config = dict(
    isotropic=True,
    mlp_ratio=4,
    layers=6,
    init='orthogonal',
    grad_clip=1.0,
    decay_fraction=0.4,
    warmup_steps=4000,
)
Rows from block 3, named by matrix and row number. Rows with one number belong to one neuron. Each number is 50 + 10 x the weight over its row's rms, rounded and kept within 0 to 99. All counts start at 0. After the name is the row's rms in percent of the matrix's.
# fc1: MLP up (model.blocks.3.mlp.fc1.weight, 768x192), inputs 0-95
# fc2: MLP down (model.blocks.3.mlp.fc2.weight, 192x768, transposed), outputs 0-95
fc1.348 113:62 39 49 69 44 60 64 55 48 51 61 46 37 55 74 54 46 44 72 57 40 40 23 56 50 60 41 61 54 41 57 35 48 46 54 80 60 48 49 58 68 30 56 48 49 53 59 60 47 42 50 39 70 43 44 38 53 38 51 51 57 49 56 55 50 47 47 58 51 58 38 45 41 51 51 39 36 61 40 54 58 45 49 38 41 63 60 44 56 57 58 51 46 51 63 48
fc2.348 105:42 36 54 70 26 45 49 52 45 40 59 47 38 58 60 43 45 44 36 54 38 60 37 41 66 55 44 35 51 46 41 42 66 25 46 49 54 49 44 52 50 48 63 44 49 31 48 46 58 67 60 47 57 50 66 40 51 44 57 44 52 47 43 48 35 39 45 36 67 41 51 41 61 67 54 52 52 56 45 33 42 31 56 47 69 53 46 35 36 51 69 59 63 61 36 63
fc1.349 115:52 55 59 56 55 33 43 39 40 50 38 60 42 49 60 48 74 41 65 46 38 57 47 42 45 43 45 48 62 61 41 49 48 53 68 47 36 43 47 65 47 65 51 67 44 52 34 45 46 42 44 48 34 57 35 55 58 55 33 60 53 42 58 50 55 45 30 36 54 52 42 67 51 33 44 32 43 44 38 45 47 50 43 58 42 43 58 46 37 36 41 72 47 50 67 32
fc2.349 110:48 48 43 54 48 57 68 37 58 56 43 29 56 56 54 31 53 35 48 63 46 56 53 46 42 40 66 25 60 65 50 47 48 55 59 54 48 58 50 56 48 45 53 58 53 67 30 46 55 57 41 48 56 54 66 42 57 44 47 51 67 49 54 41 64 46 66 58 57 51 64 47 40 48 64 58 54 43 41 47 64 58 60 47 54 67 46 50 50 40 51 50 54 54 46 44
fc1.350 100:55 71 63 55 39 42 63 47 33 57 53 60 59 63 27 37 37 45 50 55 53 54 60 48 53 54 58 26 47 56 52 59 53 41 57 42 46 46 62 54 32 52 55 25 53 44 34 45 39 51 51 45 45 53 61 49 55 58 51 54 49 41 41 50 61 56 27 47 43 53 44 47 63 38 44 59 55 40 54 41 48 52 52 49 33 57 60 54 64 42 55 66 38 30 46 64
fc2.350 098:50 39 71 38 58 45 39 60 59 51 64 42 40 56 50 49 50 37 57 52 47 61 52 50 56 65 50 23 52 48 46 54 52 61 61 73 40 49 41 61 43 60 69 42 53 46 50 49 56 44 44 47 59 57 67 23 47 43 57 50 50 34 38 33 53 56 54 53 51 55 48 48 57 45 65 39 46 55 46 71 66 51 35 51 34 43 47 49 53 64 53 40 43 45 44 54
fc1.351 105:35 48 29 63 71 52 27 43 45 60 45 62 49 57 38 43 61 48 23 58 59 42 50 54 63 63 39 41 30 53 44 64 54 40 50 52 48 26 74 65 49 62 43 41 56 58 35 53 48 50 54 51 31 49 58 41 45 47 45 51 43 61 42 45 54 57 54 48 55 58 54 57 51 48 48 44 58 33 42 27 42 52 64 54 57 73 58 38 45 43 60 49 52 49 42 60
fc2.351 109:54 63 59 56 30 66 58 46 41 57 42 47 57 52 72 50 45 68 52 33 43 50 59 55 59 52 58 53 42 50 37 61 33 65 62 35 39 28 58 31 36 64 59 59 52 50 43 55 48 50 42 61 63 58 50 77 46 57 55 42 44 61 65 62 52 62 50 53 57 52 43 47 54 51 65 44 46 62 38 55 55 46 40 44 55 65 54 48 48 23 54 48 45 37 43 46
fc1.352 105:44 40 53 43 50 54 55 37 56 56 52 34 52 44 47 54 41 47 65 45 47 35 46 56 61 34 65 44 50 43 31 56 36 53 49 58 46 40 30 63 55 41 45 68 53 37 46 32 59 70 55 48 44 56 60 40 49 63 53 36 50 60 57 57 74 64 68 40 37 54 53 52 62 69 33 52 50 40 58 59 46 59 47 48 33 38 50 53 81 44 54 33 44 57 47 53
fc2.352 106:46 55 47 60 73 81 55 47 62 44 44 52 44 68 42 36 56 56 59 50 56 40 61 66 52 65 50 46 59 45 35 51 48 46 60 76 57 61 48 64 65 37 40 54 67 56 43 41 54 64 66 54 59 57 46 48 52 43 45 50 60 51 27 35 45 39 42 41 37 45 70 38 54 39 46 38 61 59 58 36 51 43 64 60 63 52 35 54 49 37 46 48 59 41 61 65
fc1.353 125:39 50 55 45 50 63 57 56 52 38 54 69 53 55 39 67 54 41 62 50 50 58 31 49 42 43 56 59 55 53 46 58 58 56 54 45 43 56 50 32 43 71 43 56 53 45 51 40 58 33 48 31 61 57 53 39 45 58 31 48 56 41 49 34 47 41 37 70 51 42 35 61 63 50 57 62 43 57 42 69 55 63 65 40 60 59 48 54 45 52 31 64 61 49 46 31
fc2.353 122:32 23 52 29 72 42 51 72 59 72 50 67 37 50 61 68 55 42 38 56 40 56 64 53 42 45 64 57 22 44 54 45 49 46 35 44 52 56 50 56 55 52 49 46 64 32 75 50 46 76 49 42 40 40 49 48 46 48 51 50 42 56 64 58 65 48 55 47 55 52 60 55 40 48 51 63 58 35 44 53 60 55 47 60 58 52 62 63 62 62 41 46 58 35 62 42
fc1.354 106:42 49 53 56 49 60 44 56 75 60 53 57 49 38 46 67 55 44 72 47 54 65 62 59 38 48 43 47 49 31 47 35 53 69 47 45 65 68 37 43 50 37 50 55 42 49 48 51 42 49 47 59 58 27 52 51 44 56 65 64 50 41 46 53 55 43 44 65 63 46 46 46 44 43 57 41 58 65 56 67 62 63 39 53 52 46 51 54 58 44 41 46 43 46 54 46
fc2.354 110:51 67 57 33 44 34 52 53 37 30 56 41 49 39 55 52 58 48 67 61 59 69 55 57 56 50 37 49 53 65 51 47 46 48 52 50 61 43 51 39 35 43 56 57 45 42 52 31 37 58 26 52 69 40 39 55 54 41 60 57 33 59 55 51 41 36 50 53 58 56 44 42 43 42 55 40 57 54 51 57 55 40 62 54 46 39 46 51 69 62 61 47 41 47 24 41
fc1.355 097:48 47 65 44 46 65 61 63 58 57 61 43 63 43 37 52 41 48 43 63 44 45 67 57 47 54 37 35 55 39 28 41 39 51 58 46 41 49 42 53 39 55 47 39 56 25 38 43 52 57 57 68 51 42 59 63 39 65 43 50 53 31 48 69 54 56 56 46 49 61 54 24 53 50 56 49 57 46 47 52 39 64 69 53 67 57 32 54 59 53 48 44 63 48 60 60
fc2.355 101:40 55 48 55 63 50 58 29 59 30 46 60 66 40 68 50 58 54 67 59 60 52 54 41 55 60 37 68 43 55 49 53 53 52 50 71 65 53 55 44 37 62 43 45 53 46 27 50 54 67 58 56 55 59 54 54 31 49 43 59 48 49 41 38 59 42 58 52 58 62 43 38 37 38 63 62 56 53 41 60 43 59 56 63 42 35 50 37 50 45 41 65 45 43 40 42
fc1.356 102:31 42 48 68 51 56 48 45 52 50 39 71 44 34 52 63 44 57 60 53 57 61 50 54 57 52 53 44 58 52 44 43 44 67 50 47 40 51 43 55 50 50 48 57 46 59 56 52 60 31 54 45 44 53 49 51 45 50 52 48 71 45 57 46 45 71 53 42 50 59 56 61 51 62 65 41 55 64 69 48 39 49 37 47 51 57 67 58 62 46 48 54 70 50 49 50
fc2.356 106:47 57 51 45 53 64 47 37 48 58 55 46 37 51 73 47 50 41 34 52 44 48 48 40 53 45 47 45 56 38 46 50 63 60 73 56 58 55 43 36 54 54 60 71 69 52 57 63 74 52 44 53 46 59 42 51 36 37 53 36 54 43 40 37 39 56 51 55 59 47 59 41 52 55 42 59 57 71 55 60 57 41 65 49 54 56 49 54 45 56 53 46 38 35 84 60
fc1.357 127:68 81 50 62 36 43 45 65 54 45 62 43 39 62 61 48 74 53 45 55 60 52 41 48 55 41 51 47 62 41 52 42 67 27 40 48 58 35 54 60 42 40 26 51 38 41 51 51 62 64 30 43 55 47 59 58 50 61 46 39 40 48 41 45 55 42 56 36 49 50 58 42 57 60 47 62 21 41 42 51 49 44 43 33 46 49 46 58 49 45 39 35 63 47 49 56
fc2.357 118:54 58 50 42 52 43 37 32 55 51 67 67 69 45 36 56 50 57 53 49 49 44 55 47 62 47 57 34 49 50 36 59 42 46 55 50 51 43 36 41 57 45 73 59 38 32 43 36 55 70 52 41 52 71 57 55 46 35 54 23 40 50 44 51 48 48 56 49 45 58 72 50 48 57 35 75 62 46 49 41 38 46 51 48 45 35 53 52 57 28 70 33 52 56 54 48
fc1.358 066:59 53 42 42 30 36 50 47 50 32 63 55 38 51 61 71 42 47 41 53 55 58 48 61 49 52 49 46 52 46 61 57 43 58 62 46 47 38 49 61 58 35 37 45 56 41 39 63 60 51 45 34 27 39 51 51 64 58 56 50 51 49 61 51 51 64 47 71 54 62 63 47 45 54 69 46 52 53 46 67 42 59 43 89 52 51 63 55 54 61 33 53 64 62 51 38
fc2.358 071:59 48 53 42 70 43 39 48 58 57 50 39 49 65 41 54 52 55 50 49 50 53 54 52 44 41 51 47 33 47 67 63 46 43 74 41 46 59 46 41 44 33 55 69 62 58 50 58 53 65 43 61 51 67 42 45 56 52 33 39 43 45 49 44 65 50 44 72 61 43 48 42 48 55 46 37 47 49 63 48 41 51 53 56 56 66 44 78 52 29 64 46 50 38 56 47
fc1.359 076:44 57 57 48 42 65 64 52 44 38 69 48 54 52 71 68 41 44 54 44 42 55 57 40 55 70 57 57 45 51 61 33 50 48 34 49 35 57 54 31 49 54 37 62 51 40 69 54 71 49 28 49 42 48 45 48 47 34 46 52 50 38 42 57 67 67 57 62 48 60 56 45 47 68 53 50 58 35 56 66 59 56 38 41 72 52 36 50 50 43 50 47 74 46 42 54
fc2.359 079:42 43 56 53 50 49 20 34 40 52 45 52 65 37 43 36 41 45 39 54 57 35 49 60 48 55 48 36 46 31 54 63 65 49 57 53 68 62 38 70 54 58 40 54 51 47 30 37 60 48 64 63 62 47 37 46 37 46 58 53 57 55 56 51 47 66 58 56 39 56 52 43 48 61 48 42 42 48 47 51 36 43 40 45 43 58 33 64 44 45 60 38 75 59 51 61
fc1.360 110:49 51 65 42 72 49 60 57 52 50 27 58 51 45 62 40 39 58 77 37 38 28 53 54 54 52 52 48 52 55 59 58 62 52 50 69 52 33 39 40 53 55 30 57 54 45 44 55 25 37 45 44 64 52 63 47 48 48 50 60 39 54 51 55 50 46 59 43 47 48 53 44 46 57 59 63 52 42 30 50 58 51 48 40 45 36 44 36 50 49 52 59 58 69 57 42
fc2.360 107:48 52 38 49 49 50 38 45 41 49 52 79 54 45 55 69 78 74 64 39 47 63 36 67 40 52 35 69 56 46 45 52 49 47 54 47 52 43 52 47 53 53 40 63 57 37 46 67 51 44 46 47 36 45 33 62 66 45 54 58 55 62 42 42 40 60 54 45 42 59 58 52 40 41 49 50 44 45 51 59 56 48 45 61 53 43 67 41 47 54 59 43 42 63 64 58
fc1.361 080:48 54 58 63 50 77 55 58 49 61 58 65 57 51 40 45 66 46 56 51 52 37 47 62 52 39 49 52 31 25 44 52 54 50 55 53 62 59 52 53 51 46 52 43 25 44 52 56 31 52 51 38 61 47 43 54 49 44 48 62 54 45 50 46 37 48 24 37 40 44 54 47 48 62 67 50 51 64 48 40 51 66 42 41 42 54 53 38 51 62 42 53 73 47 53 37
fc2.361 083:61 39 51 51 51 51 45 46 44 44 32 41 69 55 69 44 38 51 34 46 40 69 44 40 53 72 41 68 53 68 52 59 57 42 45 64 53 45 70 44 60 51 60 58 51 55 52 38 59 53 44 46 32 44 43 53 59 35 59 46 38 48 48 50 55 63 42 59 72 48 36 44 44 59 43 60 54 53 39 37 59 51 54 39 65 39 49 49 47 55 42 44 50 72 69 62
fc1.362 092:42 59 42 63 42 30 54 50 53 35 45 68 43 59 42 51 43 64 55 47 42 56 55 63 58 37 48 49 63 51 52 48 43 45 43 49 36 59 63 68 57 36 61 57 55 47 26 37 42 59 36 45 68 33 51 49 45 45 51 64 44 49 59 50 38 37 28 50 63 49 64 43 47 38 46 46 58 52 48 58 32 58 57 47 39 41 46 33 56 34 60 45 49 57 48 60
fc2.362 088:43 56 31 43 63 49 43 53 38 54 50 47 69 45 58 32 48 50 61 43 85 34 51 56 50 51 51 28 61 52 44 67 63 39 48 38 35 44 57 36 56 53 52 42 47 54 46 48 40 32 51 73 39 56 57 49 67 56 54 44 61 64 51 57 58 43 52 60 56 48 61 58 37 54 29 42 50 49 55 55 54 59 49 42 49 20 54 49 52 57 61 42 59 50 30 42
fc1.363 114:41 40 38 39 55 55 43 37 47 65 51 46 47 51 37 50 30 76 51 58 46 44 45 48 48 34 54 45 39 33 70 41 56 54 38 58 55 60 60 47 51 36 64 39 42 53 37 57 47 50 52 60 62 46 68 46 52 40 30 41 39 53 50 65 46 51 45 42 51 41 50 55 63 56 55 52 58 32 47 48 59 42 46 38 44 47 35 45 62 38 39 39 54 57 42 69
fc2.363 102:57 48 69 49 32 47 57 48 32 50 64 41 25 43 60 46 41 50 56 54 57 54 50 40 60 57 42 59 35 41 60 66 57 43 53 43 37 45 56 46 47 63 48 54 35 49 68 65 44 24 49 57 54 54 38 32 50 58 34 49 50 67 36 34 53 54 40 43 31 58 44 60 46 40 58 42 50 51 64 49 40 39 44 54 57 51 35 47 51 55 58 45 34 48 45 51
fc1.364 086:69 67 51 51 72 61 56 43 54 62 41 23 35 50 47 50 61 49 51 60 25 56 41 54 61 59 53 44 61 51 40 40 49 58 62 59 28 36 55 61 59 52 42 59 41 47 34 32 59 30 40 45 75 28 55 42 47 48 39 55 56 61 50 55 54 33 47 50 53 48 54 42 48 39 59 59 40 50 54 56 47 39 40 41 47 60 40 51 32 70 49 50 57 42 49 58
fc2.364 096:54 42 44 62 43 61 44 44 17 49 37 48 54 47 39 46 51 38 63 29 56 55 54 54 47 34 47 47 59 60 52 56 50 33 44 58 38 54 45 34 60 52 47 40 47 39 37 63 46 55 27 42 60 47 59 55 45 39 54 61 57 42 42 41 68 31 63 42 40 44 51 51 42 48 68 44 58 34 53 59 53 53 52 48 57 50 56 59 55 69 46 46 52 64 35 45
fc1.365 091:42 58 54 52 39 50 66 39 51 64 43 46 68 64 35 53 44 66 45 57 58 49 64 40 61 48 36 48 56 54 51 64 48 61 60 51 66 58 56 46 50 55 50 48 46 61 60 47 32 51 55 52 52 29 42 44 53 67 33 52 44 53 50 30 52 39 50 47 43 80 69 54 36 70 32 38 49 37 47 49 48 36 57 50 45 59 42 48 46 42 51 50 55 57 41 38
fc2.365 094:38 47 52 40 35 49 33 37 61 39 57 50 43 33 59 49 54 57 48 52 53 51 50 23 51 48 41 49 39 56 73 49 44 65 47 40 47 45 64 54 58 60 49 47 39 41 44 35 61 49 52 59 61 53 53 60 43 63 34 53 46 53 47 56 47 45 44 62 30 68 42 51 72 47 43 47 50 59 46 73 43 58 43 54 65 69 47 57 38 68 41 47 55 54 65 44
fc1.366 102:28 47 57 46 55 68 32 49 41 47 47 48 64 66 65 45 57 58 62 73 33 52 28 42 42 46 63 58 57 67 35 57 46 71 63 60 45 58 73 68 62 49 38 40 49 39 39 50 48 44 41 54 38 39 50 54 49 55 63 48 54 49 40 38 43 26 53 53 59 44 43 42 52 59 64 47 46 47 43 67 55 64 33 56 39 52 52 43 43 55 54 60 70 52 60 28
fc2.366 106:54 45 53 58 46 55 49 35 68 40 57 33 63 42 42 52 56 59 48 45 60 48 52 59 56 41 51 52 50 54 41 35 73 39 51 63 58 62 57 52 48 45 36 46 66 38 50 38 45 58 63 45 65 43 45 58 61 42 70 50 57 53 61 21 47 60 46 53 37 59 43 60 31 41 52 42 50 45 50 53 43 37 67 60 56 50 47 47 36 49 69 41 47 49 45 50
fc1.367 093:40 57 45 46 46 54 50 20 52 50 32 66 38 56 66 49 67 77 53 54 48 60 54 49 47 35 58 48 75 31 60 36 52 38 46 42 38 47 59 35 58 44 45 37 52 45 52 44 61 58 63 52 63 49 47 53 47 56 50 66 49 58 32 45 47 42 60 55 61 60 40 57 43 55 30 47 51 49 50 54 37 55 56 40 35 33 42 51 46 50 57 45 35 38 48 54
fc2.367 095:48 48 44 44 67 63 50 54 43 33 45 49 53 59 43 54 41 47 59 38 57 44 40 78 41 42 49 72 52 38 47 52 55 32 42 54 64 45 59 49 59 53 53 56 33 54 53 41 58 37 47 45 54 57 29 64 36 33 57 50 51 56 60 56 71 41 59 69 56 50 58 41 51 44 35 47 45 23 45 69 46 51 70 25 50 55 47 41 43 44 49 69 51 43 40 51
fc1.368 118:40 69 45 30 44 57 62 68 55 41 53 41 58 48 36 40 43 41 43 52 39 54 33 53 64 61 60 49 49 47 52 60 35 56 37 47 46 33 57 45 44 62 56 49 36 58 52 64 59 66 40 53 59 53 68 43 56 49 44 52 55 56 55 48 55 47 37 61 49 49 44 48 59 56 54 46 44 57 53 40 58 63 40 44 48 50 69 38 48 54 39 51 48 55 49 49
fc2.368 110:41 56 55 37 52 52 47 45 49 60 59 60 51 34 59 45 47 41 52 51 51 60 31 47 59 35 48 50 38 73 50 46 39 33 45 44 45 52 38 75 59 47 41 36 41 50 66 39 37 46 53 67 47 56 58 55 61 48 39 45 45 61 46 35 43 64 72 59 56 50 41 56 44 47 47 66 50 54 54 42 57 45 54 54 62 32 53 44 66 66 51 26 66 64 52 57
fc1.369 089:56 55 43 57 61 63 60 46 52 53 53 48 50 40 49 55 38 54 41 48 55 58 46 51 48 64 29 60 51 57 28 55 34 35 69 66 40 42 31 61 63 21 41 43 48 50 45 43 48 38 56 57 60 45 42 64 63 58 53 55 40 44 55 42 62 38 43 48 58 37 59 40 63 33 49 60 54 54 43 55 46 59 50 36 46 75 28 48 42 52 55 63 62 43 40 39
fc2.369 094:46 40 34 53 55 56 66 28 60 62 54 42 32 46 50 43 49 42 37 64 41 33 48 58 65 51 48 46 49 53 53 46 55 39 59 25 52 57 59 49 42 48 43 67 39 28 38 46 63 44 63 51 53 67 59 47 48 47 41 62 60 60 53 62 42 51 52 46 40 51 47 54 40 52 48 55 59 38 42 57 58 66 41 44 42 51 57 43 39 57 45 45 61 50 24 42
fc1.370 104:53 60 52 54 60 52 63 49 63 53 47 51 52 41 53 57 42 54 57 50 49 55 43 39 70 14 43 48 41 42 47 58 62 40 51 46 76 53 68 56 42 50 43 58 64 59 55 57 52 33 36 40 50 40 58 53 59 42 48 54 62 34 35 41 60 59 55 56 56 51 46 49 48 57 50 57 28 47 48 48 55 48 56 32 45 54 40 56 59 55 59 42 66 58 43 51
fc2.370 102:54 54 46 71 62 56 53 47 46 36 42 47 46 34 55 66 58 45 58 44 42 35 54 45 36 49 48 47 65 43 44 48 53 60 47 63 52 37 46 35 53 53 58 51 27 55 47 47 20 45 35 42 63 43 48 51 48 58 61 39 37 56 64 45 61 48 47 53 45 55 55 53 55 75 57 48 54 56 45 52 58 41 50 46 53 43 52 62 53 48 54 25 32 61 53 52
fc1.371 109:67 49 47 43 28 49 58 54 36 66 44 51 53 60 49 54 30 50 41 59 71 51 26 63 46 70 45 52 63 71 38 66 50 52 56 66 51 43 52 42 51 51 60 47 54 65 37 51 41 71 35 48 65 35 51 48 63 47 51 59 45 48 49 55 50 61 40 53 62 69 39 50 76 43 57 46 69 45 46 58 45 49 31 63 37 44 62 56 42 49 45 42 27 48 64 49
fc2.371 104:32 46 67 57 38 42 56 47 42 43 49 44 27 50 66 44 48 48 53 55 62 54 46 62 54 53 65 37 52 51 43 54 29 44 48 56 51 39 49 48 47 62 78 62 39 52 32 44 54 48 37 48 44 52 65 60 44 50 63 48 46 32 59 49 35 51 41 57 60 58 46 48 67 55 42 45 56 51 48 54 63 58 52 38 49 42 42 65 53 67 57 46 63 56 64 65
fc1.372 114:55 44 38 48 53 42 55 51 38 57 63 66 40 41 48 49 53 65 56 67 50 37 63 40 57 60 59 41 60 62 47 61 55 52 52 58 52 43 49 50 49 56 54 48 71 34 63 60 48 40 53 47 76 40 65 59 48 49 52 61 46 63 60 41 50 52 46 44 67 41 39 53 43 49 50 44 80 35 66 42 30 56 58 60 55 65 58 46 54 42 57 54 50 45 52 43
fc2.372 112:63 46 43 70 56 37 52 47 60 44 69 56 48 66 44 61 50 54 40 55 60 43 40 53 53 48 60 44 57 54 63 43 45 56 65 39 62 40 68 52 37 41 54 42 39 57 51 56 44 63 58 60 54 66 56 66 61 51 57 40 50 35 53 38 48 49 46 50 35 56 53 53 49 57 45 67 62 70 54 42 49 61 36 46 50 43 39 43 41 63 56 48 37 58 31 53
fc1.373 108:52 47 58 51 38 45 47 61 49 63 64 43 50 48 47 40 44 36 58 56 43 67 48 47 54 63 44 56 41 42 53 63 66 34 45 58 57 52 40 63 38 54 52 52 57 66 37 51 45 51 35 51 47 65 57 35 47 46 43 63 39 35 60 56 53 49 51 38 49 43 46 70 48 34 57 63 58 68 42 43 46 56 30 58 42 42 50 46 54 34 59 67 40 62 59 45
fc2.373 105:59 50 71 54 40 81 20 35 33 44 57 56 65 59 58 46 55 62 63 55 50 58 48 41 48 45 55 30 65 45 75 41 44 53 60 50 44 53 49 53 38 44 70 55 23 58 55 60 59 49 52 52 48 44 54 60 51 44 35 52 41 56 49 58 66 35 54 41 39 50 34 47 75 46 49 45 40 76 50 41 38 51 36 58 39 56 48 34 51 51 45 50 60 45 48 55
fc1.374 083:49 41 56 39 39 51 58 64 49 34 68 52 38 62 52 51 58 63 55 54 63 43 50 64 52 52 51 66 47 42 45 39 62 43 39 39 43 61 68 34 54 63 38 66 67 46 43 54 55 58 60 61 59 39 52 46 54 36 59 32 63 64 64 64 48 40 51 49 54 63 57 39 68 55 63 39 45 47 36 39 55 43 57 46 54 42 36 36 48 44 80 41 46 29 49 47
fc2.374 086:41 50 51 42 68 51 56 42 43 57 50 54 59 58 47 52 62 58 41 48 44 63 48 44 50 59 60 63 59 58 44 47 53 51 46 49 64 57 58 50 53 44 32 40 56 57 48 79 60 48 43 43 71 39 48 35 56 56 49 47 47 47 62 43 31 59 59 48 34 31 48 64 64 44 47 41 45 33 39 48 53 59 45 41 49 45 45 76 33 45 64 45 51 46 35 40
fc1.375 090:41 48 41 53 63 60 72 46 51 48 50 50 43 61 65 58 45 58 51 53 52 38 42 37 58 69 47 67 59 54 35 51 59 47 61 50 42 47 42 45 42 48 47 63 58 49 49 53 59 56 35 42 47 43 69 23 38 61 63 39 53 60 41 35 29 46 41 56 54 36 51 31 75 72 61 32 39 44 51 47 42 53 43 49 36 49 39 52 62 50 51 36 51 40 63 33
fc2.375 087:58 54 49 61 31 49 39 51 56 59 46 44 54 46 59 32 57 51 59 42 46 40 52 57 70 56 55 43 57 36 42 60 54 48 40 58 53 45 35 69 51 43 67 72 46 38 65 44 49 43 64 52 45 70 34 46 56 44 40 46 52 49 59 52 36 35 55 53 49 48 33 62 56 40 50 63 68 52 54 55 48 62 42 47 49 36 39 71 52 52 48 54 63 56 50 46
fc1.376 108:36 39 51 45 26 56 57 43 69 70 41 56 49 72 57 49 63 46 55 71 53 56 76 36 60 54 55 44 46 56 41 47 51 45 44 78 59 39 48 39 51 41 55 47 67 57 47 36 55 43 60 74 53 50 50 57 48 48 51 53 49 37 55 61 57 46 50 51 48 38 32 68 63 39 48 52 47 53 39 53 38 36 54 48 40 59 36 53 57 43 16 37 50 41 55 30
fc2.376 104:53 52 56 32 50 36 44 50 57 41 53 74 44 55 52 48 42 73 54 32 50 48 60 49 44 52 64 39 52 69 42 43 58 56 32 44 45 63 34 46 51 46 65 56 46 45 69 54 36 73 50 33 33 50 39 65 44 46 61 55 49 41 62 39 53 44 46 50 36 51 38 53 55 36 54 61 50 45 63 24 60 53 30 58 44 49 43 52 53 46 44 54 66 55 48 42
fc1.377 076:42 55 48 35 37 53 38 59 44 48 44 37 38 55 55 41 55 52 39 77 55 46 52 66 58 57 64 43 36 35 46 58 52 28 61 53 49 31 37 54 64 46 46 62 56 44 37 44 55 53 48 55 59 68 46 59 67 52 53 41 59 44 47 52 64 31 55 58 59 43 47 49 68 41 64 44 63 44 73 56 42 41 54 41 52 59 34 46 55 51 45 40 48 70 40 56
fc2.377 079:68 59 52 69 68 57 63 52 57 53 49 34 55 67 40 70 63 45 46 37 58 43 56 64 54 56 46 23 55 57 39 42 47 41 45 37 47 54 49 62 56 41 57 50 46 47 59 43 53 60 60 58 63 64 50 62 46 52 45 56 45 63 63 45 49 57 43 54 49 57 49 51 64 56 48 58 68 50 72 35 61 55 57 51 46 52 50 65 44 32 50 59 79 44 52 37
fc1.378 110:58 58 46 49 46 41 52 30 53 39 27 63 54 47 55 49 33 46 65 38 44 43 27 45 48 58 42 48 41 57 74 44 77 61 52 60 67 40 44 42 48 54 40 56 40 49 43 54 57 34 51 55 77 52 63 52 49 49 45 53 48 26 54 44 47 56 64 50 59 67 49 57 51 59 42 57 50 51 58 48 52 54 35 54 66 57 49 54 51 39 46 51 64 49 49 63
fc2.378 120:45 63 49 59 66 42 58 60 69 50 55 40 46 85 52 45 60 34 58 43 44 52 50 42 62 47 52 49 44 53 52 53 40 70 40 52 59 46 44 49 53 62 39 43 54 64 54 41 43 73 61 37 52 53 54 64 71 53 56 44 54 38 42 49 36 60 47 45 47 37 58 37 36 55 40 51 65 54 50 60 40 48 27 60 66 62 70 52 44 47 44 56 33 53 52 47
fc1.379 121:62 53 67 46 49 53 37 49 53 57 37 48 45 42 30 53 48 36 48 65 30 37 35 47 54 48 43 42 51 47 72 42 58 62 33 59 46 69 61 53 63 55 47 49 57 42 46 48 57 52 47 52 42 53 55 49 54 52 35 65 54 70 47 54 38 67 69 52 45 77 51 57 47 41 46 47 32 53 43 55 36 47 51 30 72 66 59 57 41 59 51 50 58 67 53 39
fc2.379 128:40 32 40 50 54 33 47 53 48 71 36 57 42 65 49 57 45 49 44 45 38 59 43 54 50 39 46 46 43 41 37 57 49 48 56 57 53 35 40 46 53 40 26 48 46 51 49 43 49 67 54 51 73 40 43 56 44 31 51 46 53 61 42 55 68 58 61 34 62 38 49 31 42 62 37 46 49 35 44 54 62 43 63 57 39 67 49 45 54 49 54 56 42 50 59 42
fc1.380 101:47 53 39 42 61 37 62 49 55 37 36 58 44 49 43 71 47 41 61 57 49 59 53 56 55 44 44 51 48 41 50 63 43 38 44 46 26 38 40 51 58 47 56 54 52 52 46 48 49 43 48 59 67 44 51 36 55 34 44 41 63 43 40 70 46 64 38 57 59 37 49 45 57 68 62 54 55 56 59 51 35 59 85 30 38 64 67 32 48 46 55 48 36 62 39 54
fc2.380 090:30 49 53 46 65 51 28 57 55 49 39 30 49 58 51 51 59 45 52 49 49 37 58 42 60 53 47 43 46 46 34 55 63 32 35 48 60 44 48 61 53 48 44 46 51 51 59 54 53 38 62 53 47 58 48 50 35 43 55 43 50 59 60 52 41 62 69 41 56 61 39 50 39 59 56 51 44 32 46 63 51 46 38 55 44 52 55 68 53 59 37 37 46 44 41 43
fc1.381 078:39 54 40 42 45 46 64 44 66 38 40 53 64 42 35 51 47 36 41 52 41 69 49 43 65 56 41 33 53 49 62 51 49 48 53 46 57 51 43 59 40 37 42 39 52 58 55 42 46 51 67 49 50 40 52 61 45 57 49 48 45 42 56 51 39 53 53 70 58 47 58 40 46 44 39 52 35 53 70 44 46 56 64 39 54 60 30 38 47 58 55 47 42 40 44 62
fc2.381 074:37 50 41 56 54 57 52 45 68 60 46 33 45 48 51 45 48 67 46 41 64 41 45 57 48 50 57 37 51 46 60 59 53 40 56 50 62 44 61 60 49 59 62 54 49 54 72 46 33 29 56 54 48 57 56 50 39 48 34 48 66 53 63 49 49 55 62 51 48 37 51 39 48 42 42 38 37 36 68 47 48 48 52 45 35 57 52 53 56 53 59 25 57 56 61 49
fc1.382 099:57 46 55 49 62 27 63 51 63 50 32 51 37 43 31 59 57 43 68 53 44 53 55 54 57 58 62 57 56 53 67 46 47 41 56 74 44 53 49 59 51 43 39 49 53 51 45 44 62 53 57 39 56 57 41 31 41 53 42 61 58 46 55 44 51 52 45 40 44 60 54 52 57 48 53 70 61 52 58 46 41 69 43 56 60 61 40 19 39 39 61 33 42 77 34 56
fc2.382 103:51 63 50 59 45 52 44 41 45 46 59 45 33 50 65 62 46 33 37 36 64 59 49 44 70 41 54 43 55 50 40 54 48 51 39 58 31 49 54 51 52 65 44 32 44 48 47 35 58 46 42 73 43 38 52 51 43 49 70 45 45 46 57 42 53 65 54 43 69 54 65 54 47 61 22 62 56 62 39 45 45 49 55 54 52 58 53 42 47 63 55 56 51 57 45 49
fc1.383 093:55 38 72 41 54 57 57 34 54 48 61 57 51 51 49 46 33 54 47 35 45 59 51 26 61 55 43 44 41 55 43 62 48 33 50 20 64 48 50 46 69 43 50 55 59 53 48 40 53 62 45 53 54 51 45 44 41 34 47 57 40 42 58 42 46 45 58 61 59 62 46 79 55 55 56 50 55 62 70 52 57 52 51 36 47 64 55 45 46 52 47 38 61 50 45 44
fc2.383 097:55 64 60 48 62 54 43 52 39 66 48 65 44 39 56 37 41 53 48 43 52 46 59 49 42 42 56 61 51 50 54 46 31 47 55 40 53 45 56 52 43 41 44 54 59 54 70 48 53 65 49 57 41 59 58 49 55 72 58 46 52 66 58 46 39 59 42 48 41 62 60 54 49 48 60 63 55 49 61 33 69 48 26 29 51 35 62 33 58 43 55 58 71 60 56 53